Rows from block 7 of the encoder of a small masked spectrogram model, named by matrix and row number. Rows with one number belong to one neuron. Each number is 128 + 24 x the weight over its row's rms, rounded and kept within 0 to 255. All counts start at 0. Numbers have three digits each. After the name is the row's rms in percent of the matrix's.
After each neuron's rows are labels from the 100 clips, of 14976, where the neuron reaches its largest size: "responds to" is what is common among them. Only what is clearly more common there than usual is listed. The data: synthetic speech, music and everyday sounds put through simulated rooms and audio effects. In brackets: how many of the 100.
# gate: MLP gate (encoder.blocks.7.mlp.gate.weight, 512x192), inputs 0-95
# fc1: MLP up (encoder.blocks.7.mlp.fc1.weight, 512x192), inputs 0-95
# fc2: MLP down (encoder.blocks.7.mlp.fc2.weight, 192x512, transposed), outputs 0-95

gate.17 098:152121168146121091088148179118158129093088170118121158083130122168130147123162125129137111141141118139107137138141153167117127138130147138157129111123130155158147122115148128132108184120086129129118102106133135151161157128152103108116133160118090153140114077092086133103132136188150123129
fc1.17 085:122140104092130138123134108160104115143098123143161145089127108127107116099137134124168098151153148112140123108115105105141135124141122174133136109142113154111091122152117144146160110139179128112108100123100109148094115112113122114130115120100144106138096118141135119104150144108148137104
fc2.17 089:100145101098133098089095138132114111110123125138133140125122085088144147115147141122142121097151152141177150136167131139174093098138143122093140098105111149082123139134088122118118151155144138115116115103123105136149140147079126099130147114106156153134137177151135137147163100144165155123
responds to: speech (66); ring modulation (31)

gate.232 109:127120108135113137116128122128143139132132125141142121134150156143125140087090168121037132158111139125117103122144109125121144143128129137119098148106100110118135155148119128149123159120098146133108147146139124099120133164113148090082128151130132230119165153131117115127130072150111166132
fc1.232 125:122149146126075095122147136104141100191148103124113122138092130112121152167115077147164155121137121096157120130129161149139125132090131116115147162158159143139141139121118155155108079152140082117106146104116105110084146091125152105137094095162137084141113153106176165131078128092113110111
fc2.232 128:071147065090125113117094127120171092134119143097167148156142130141109124106108158135154121134172179118127138095144137116127153129169094135130093108150103112124142141123141122140170155112087161125091149106097127126099106150177137176138108139083106141121125112146102143118123114132134130133
responds to: wah (79); dry (50)

gate.479 105:109109132127072100138162157149144152147139116108148100152138097116136121118119154120125154118114116126165136087124142120159131125089166142122116113093161095134111103150093126117081125147114118136098179103076119139163165109097111081079134141156110135113116153106124129150100096100135107121
fc1.479 115:125129129137128112180153101145127117146129097111158106110123087130101095137105117091110145146130099086166135109085156091169133180080138098128118088084163135160129111154092107133134090120141125099140152136092132119129152091119114113124097142196125088097124072124099149164116133103115106090
fc2.479 118:108130165126116118178104111157079124082099134114156132161142136148108105141132134094139164140116094111119176125108116126141081127135115154131138152184130186138078123112119104127135141156168120128161118135146132148116107147102138123129196109126132116127141128121113123145165184140127118140
responds to: wah (89); dry (61)

gate.205 084:107170116146110127091165137127150108120128155101169130148123149117106159141113119143100152121126107124109138159107117147131158115120141118157094171173150155157108105124093124083110138152126107156134129134124114130088102110168087086144136090138160127154147082128154157158105122118130160138
fc1.205 059:144151155127151071125125137101137147128141159121138151112138093120102131135109144136095100158131138144153129161139162127092144159182133119138099128089113164139133143121148084153106133099076138096091091106132119121156174164134132121123117156106115154149102107103112102142139108143129117107
fc2.205 056:166130199135160141119142118134120153140128144125097122115173106094146145102091134155145123128092107131143151116123129140163131076115156075132079133115196124141109118089136101096132085142146132108133134125102145159117134135146111166152135144142115139109072113152094125120129197079141150155
responds to: speech (88); distortion (35)

gate.220 090:131098128163105153101110097123128146104137128135108120101126156086132111140112158181079130148091140129147093122146117158134114108150124150115140127153198149153106114120117149139111112133174098134098143096123167104159164123142103155124097077122132146123111160112125148105156127123149110141
fc1.220 084:141139126122146176119121154146136087123108086108089129113082138156123131162107168096118154140154118103098144125129144123152096166106106126090111144128147149094115151139133121190124115098125160151120124145147116185151104135135167130158165126154097112153155111131093094145116144124136133174
fc2.220 071:139115102150113102140093143136147140136135130146138119144122127095109131122111105132131125096103073146162131140118156128146112123143123121153149084162138098118139091088106131058156110140171109137114103155141145110113131122138096170119169090115100145145126129149173162088136109108136094129
responds to: drums (53); dry (42); telephone band (34)

gate.200 108:116154100093147143088122129071115147155134121163074148085114159113122129116138157166140085137126164097110148102160110184111129130104125144138145151132118189148097137138161112116101135098091133115099167146158110129111101140181109112133097124131142160104144093137096111148116153131119103102
fc1.200 114:122073107135130115127152110121101111140124096163079114097078125125117136118116084149111117125104122119134171156193097106134102121100146140171154164136140122084101133158105114128145113134154118092122101142104107116129189110143143105112102148142126115163094121156154132100112116126097134135
fc2.200 110:153112078121094115167162154134123154123117134121143105135109146100139163129123127095093156129149141146138093118138137119135135152126103121107153129098094127125097109150129155112112166144092134151131124115150109129205161104127122117133134086134136108203122160072121134141091075134136123093
responds to: drums (58); dropouts (54); dry (47); distortion (42)

gate.213 105:121136131151103117118121140098117164135128121139158124106095133135140132130165157136104157134080102112101136180159125137110151147113134116127101112073161111152168149135122133141143132136105179078111166107152161160151108104122091123107128102150134138155113130126089120150113156122153170122
fc1.213 119:156125190147150150123142136190137075108135131108089121141127115142116119145105096133146104124135126140147125132115157118143114103121148153118132115156163151097124124116094104106124118145130109172158068172078103101092161121110127119156128156172140112093169096144134143108146148119094116171
fc2.213 112:084136082112111109090099121121158136156147126108126128143151131091116152137119148130144101101124149129133168109106123124136096105151160141154095151114134164169087141128119102170131151095121150118121153112112136141104116133153111085124126124094066144144179101104152120139138146114128126097
responds to: band (70)

gate.336 107:135090140091117122119076144111079111144135101115082146116142131108111158124107129143101133111133139109157134148149117156157118131110157135112121159149173120123110149121091146114070147189150108086111129101153100132146144147127146133153130133123143136120137090159175136120116137125122154097
fc1.336 107:122060128116122112102107162100130139129091116142107183108115116110110165137131138125114132107125129076105145135138152192149139156106132114115142115127101065089160157106104144115071139148138100099120128092115121114121143122128129084115126163127153172114161155168130126166126122166139125084
fc2.336 120:148153126164154144121145104131160149100105147137138128128147112120138130127145131140146088146117127128103103105101115094079127120154137147149131138121109161176105149130157105185175116092090148156112120158136161135136140123147112139100123085097095149113125147097107127140120121130168133173
responds to: drums (58); dry (52); dropouts (46)

gate.328 110:163129141158115145105125119119145131138153143111168085161171166125146137097076153116095156165098111149143080109111115139154153128169149155102105156143150125123100142160132154129103159128139112129142104134130125133150171143115094113105143097171121161134202144096132153149132111134106125138
fc1.328 096:110114121078143138120107142116140082133118100146115144091119108115119139109136128162175138116148169134150129178193115134115092112114129157100144151134111124089128150105094105080126146163121125104125122111098120125051111132146154148139127131116160139152111124139155098115129126125131130069
fc2.328 103:149110138106122121150114133138122097093126109126151149123149126167110128097145155119079134143126124168134151103183137125136155106117182135107130121110112068088121159099116121151085152168139134128095125135148132132067116145093151116063091110129154168109174166075101134120150087146130141127
responds to: wah (77); everyday sound (63)

gate.508 109:088153123138129138118133137106143086087141117094123129128145124139139105141127123149099104159090134130195129109124152131131168103128100076113118090105158154103048134098115126204117141096162146140101173091107136116122129133127076112114143128136107127136143150152110125118132076141146086113
fc1.508 114:135147105144142183142141108149149104118150080146117107094157111126135110126145071138124092117144128143146133150146153084089129098102118110141105135079147120119103131133095089169142100136086162133124120133099150105136146108114131100073118169149149134107124135183124132148113100093134124131
fc2.508 117:150162149108111125178126111156092127147125147138161112122139139134100110120116096141141149140141098124094130127095144152133114132111106117118109148168129155132088120149134141132142096142165128118110104141200109133106074095115169109129129087136129115138122127131125091186099214092120129099
responds to: wah (84); band (55); dry (50)

gate.180 093:142123119159128139116161116127137133125158127135117091156159159105131128097092109110115146116128121139141117103145123135120163107109139173131094157088131127116155133160134158137134126131107114113113134151143118136160162142106072134086100124111104140124176149119142159153134097113135142127
fc1.180 067:190092058116134138139105115158097146137153120151129130104095128078111141106135162138062117136107133108113100161105111136150122133100134124160174158109148113124107114136118118107092103097139160107119167144129130092155132135141111092129135121164127138091130101157103168122138120125088122123
fc2.180 067:150130108076118121090116125132103149155133112126117153121125102079107190122083122159132113110102178118177162177139143161153144110128148149129142157127118149148092114129128127138134144087151139117083134084108111139118101122145117119165154120111131160186145099137130106104141145123132113083
responds to: wah (35)

gate.287 125:167076102133133133124141140135125111134152127131169101164104117132141131118100159106058151135111094122149079099091140137154167118128157147124113169117133074136140116144144129132090090115127134143115148150082121144114140138116082112085123121176113140078171113126109167133119114107095150157
fc1.287 166:115151149125091114111122125109109146130131100134094149121169140104122133143131118172151135110146165133115159132159148140120101120136129131110110149140121145075112148098089129124087165166123086119104129089175087078127125124122150076139125133073165149164127157120195103120124145133139136065
fc2.287 155:105147096151146137107133151110161098139138155107108131109134158112142118118154112124131105136142177131127103108180112109069115121145109134125096106132103112148117160152119148152132109111126183124132145139142152135112114150142169149107091107120142151095181148134101082102114031119121160147
responds to: wah (86); dry (74)

gate.139 090:131088116139126154115099119103129142084140083136121112152128147138160128153142114111088106137105148139116094080114116122107117137151136113128127146121142101129153132119139126134100160159133146121154115142105170102108171149127128138112113073173160135088189147133081107147114083138113164123
fc1.139 078:090101107183085178128160133145110134127144145111134086147136153092133148126130111089092106147164124132112089132095095147148131139122112143158138124169143140129144138137095151159141142160141129142184127132082135083127168145099103098117148128157164133068124144136113123102163120126086165161
fc2.139 078:134131176141111123119155164143154161139114135119127098146160107131138124124121106143153133119113129145150131146105143147135107106106102110111134141162131154161105099169149122103148122121145120122141106114118151164128107068138149129146178119102115095126133135180129107155102128119177090137
responds to: wah (69); everyday sound (59)

gate.401 098:160065157118123139087134109132130095128109126099160140117161131120131129130109181140129142137127160119114108125133112180126136158129151147125110153116136143138156089134138166126100132097137138122127112108149170124101091136166157104110103125137130156123151142115076110188131123137136177110
fc1.401 065:112170129146099102142109120160101090137107123113152126159149133136121106155128165111108113162125126104150103141088124108122120154146134121117131157138144116130178129118143110150118161108090153109147131160121084094100137117125145128158140090157126136154131136101131091125143139136091104113
fc2.401 064:134161121109127093138102124124143083133141125093204129104150138162127085128138209144153123135161118129118128169164131151141100158132114097102161074148156124116113112146146111106126097102141158116122080124144153161083089135113140147110127132145135094114102129159123106201130183117114096142
responds to: speech (90)

gate.419 093:158124093150125134100127135121124203137134137134141115113128117127132108095116177153129114145127148144113086130130104122090167109163123145125116199095093114108142153142153149120096160089091129112117145145132157122177128159144095099104111139113121193140119112114144151108125126139162134148
fc1.419 082:122138132158098113126120130172140091133126122101143122141180135135120127150143099165178082099175107162123106145134166125123083101127147124154130094167152106094150117118118125114154113187163119144116097117112119115105094078116132124127124121119138146108118107163170088121145166101173134141
fc2.419 083:130142125141105140159113101130124097113125135154145116143106129132120164124136135141076138124123097135055103149131123176180115129145117140144118112176107105060140103124098162130174116139105116146089068128102121136117110134136118135112157092136117115149132161163148145142134146129121134124
responds to: drums (59); reversed (51)

gate.172 097:109120094145112097075091162070133133115103140145129125117114075190135126113158122121160109106121106121157156124171126118126146144133158118181141153126148121108092175141127115138144175162124148100116125156133109149138096135142068152128127076093078128142145090091128125131137148149149137127
fc1.172 078:128133135104099103112109158101123124133101153122119175138121113107111126161168122120138105149110155110146155113161133117126147144130162134139151160156135084107144134114099140122137142183138133124118149126115126162076069146112143177111137073133101118077136110114138140094118134175134089170
fc2.172 089:126118132072117102165137147130126096126124108077123134139128132101105148132132107140147150148159142118119158121138145157199133139110097103134113111187096140117121110126133140103124108126144132117136136091121104119091091131147161102161141139137144109139162161159141125144129112116113110129
responds to: band (92)

gate.365 092:141135099093158134130094109083141133150151127136121126094114153133109141127091118158152103093133157117122130090137117132146132090137146092140106156162094165118101170143145096159113121117156138158079153138148099117080117151125145129154124134144106136127164098158117124143095094085104143104
fc1.365 073:130130132086125094115118136119121097130135124112143108123168112097121125141091099177170099116102161133099130095133125116143142090119136118151157117173096136116112134131141107119184137112174131133098108090086111140063122132122176101161123146128073117113090077159150131099078123105118106129
fc2.365 076:106172149134125134112178130154097129105149130141104106122082121127157143130147133133082124152114167121192131134133135158094129147085117165162126162163146128146136131166134115148110159117084168107141126109134116143185126106154131104168143157097160086134093126119123136105117139143149100140
responds to: band (63)

gate.157 103:129152109082134178122113114101141192116143170150134117143108145099102121108134125147169117106094132109124160116103141140108171115102141113114144096122101165098108178120133100125131082171148160124087136161100120141167095138152079124133118129089180119146103153140137145154125140109132137141
fc1.157 100:130117144133154142126078119110106134094133118160165118149103080116141108104129121164176149138098111151113104132154142099142159128166112143128120086129119132119108166128156121119165119173150121120112129138128165156135090136156102152163130102109159128167116117142086164131116177115190151136
fc2.157 112:156116133110122092149129145133142123107129085109138128124169121158107094124121132115084121135143142140135130065103132122140134122140137149131126143116120126142122136123125135115073140112163119125137130112111141116111127097120126095077138133094130142122170106099136147078144073124143110103
responds to: band (85)

gate.301 092:102151117125097140121144135136142133111112110152121130115163119093095129092136151146130099154147120149100120123150139107118167111134136139145122156112100084108134145117140090115109131136104116115107110150092108112107093125119144069109126130135162182168114108160132132076155116130151155107
fc1.301 061:119138137135096123109130146111123103134112126102141120147099137182144099138116177142159111156127163127144110139174113141154145093121145104120118106136142144145120104135191140144118093132134136138079159084136145170138117116116147195145173120117169108121085097127146117121133137155138123148
fc2.301 059:124152052125157167083117125128164141161120126130115136155127147147143098131102152128118103130135147133127102096108145128092120132159112136111123169120161146143097128158136128171121130102129155161099151115125116147148142131151103131110094133128094114138142081153110175127071099129130147105
responds to: speech (92); dry (41)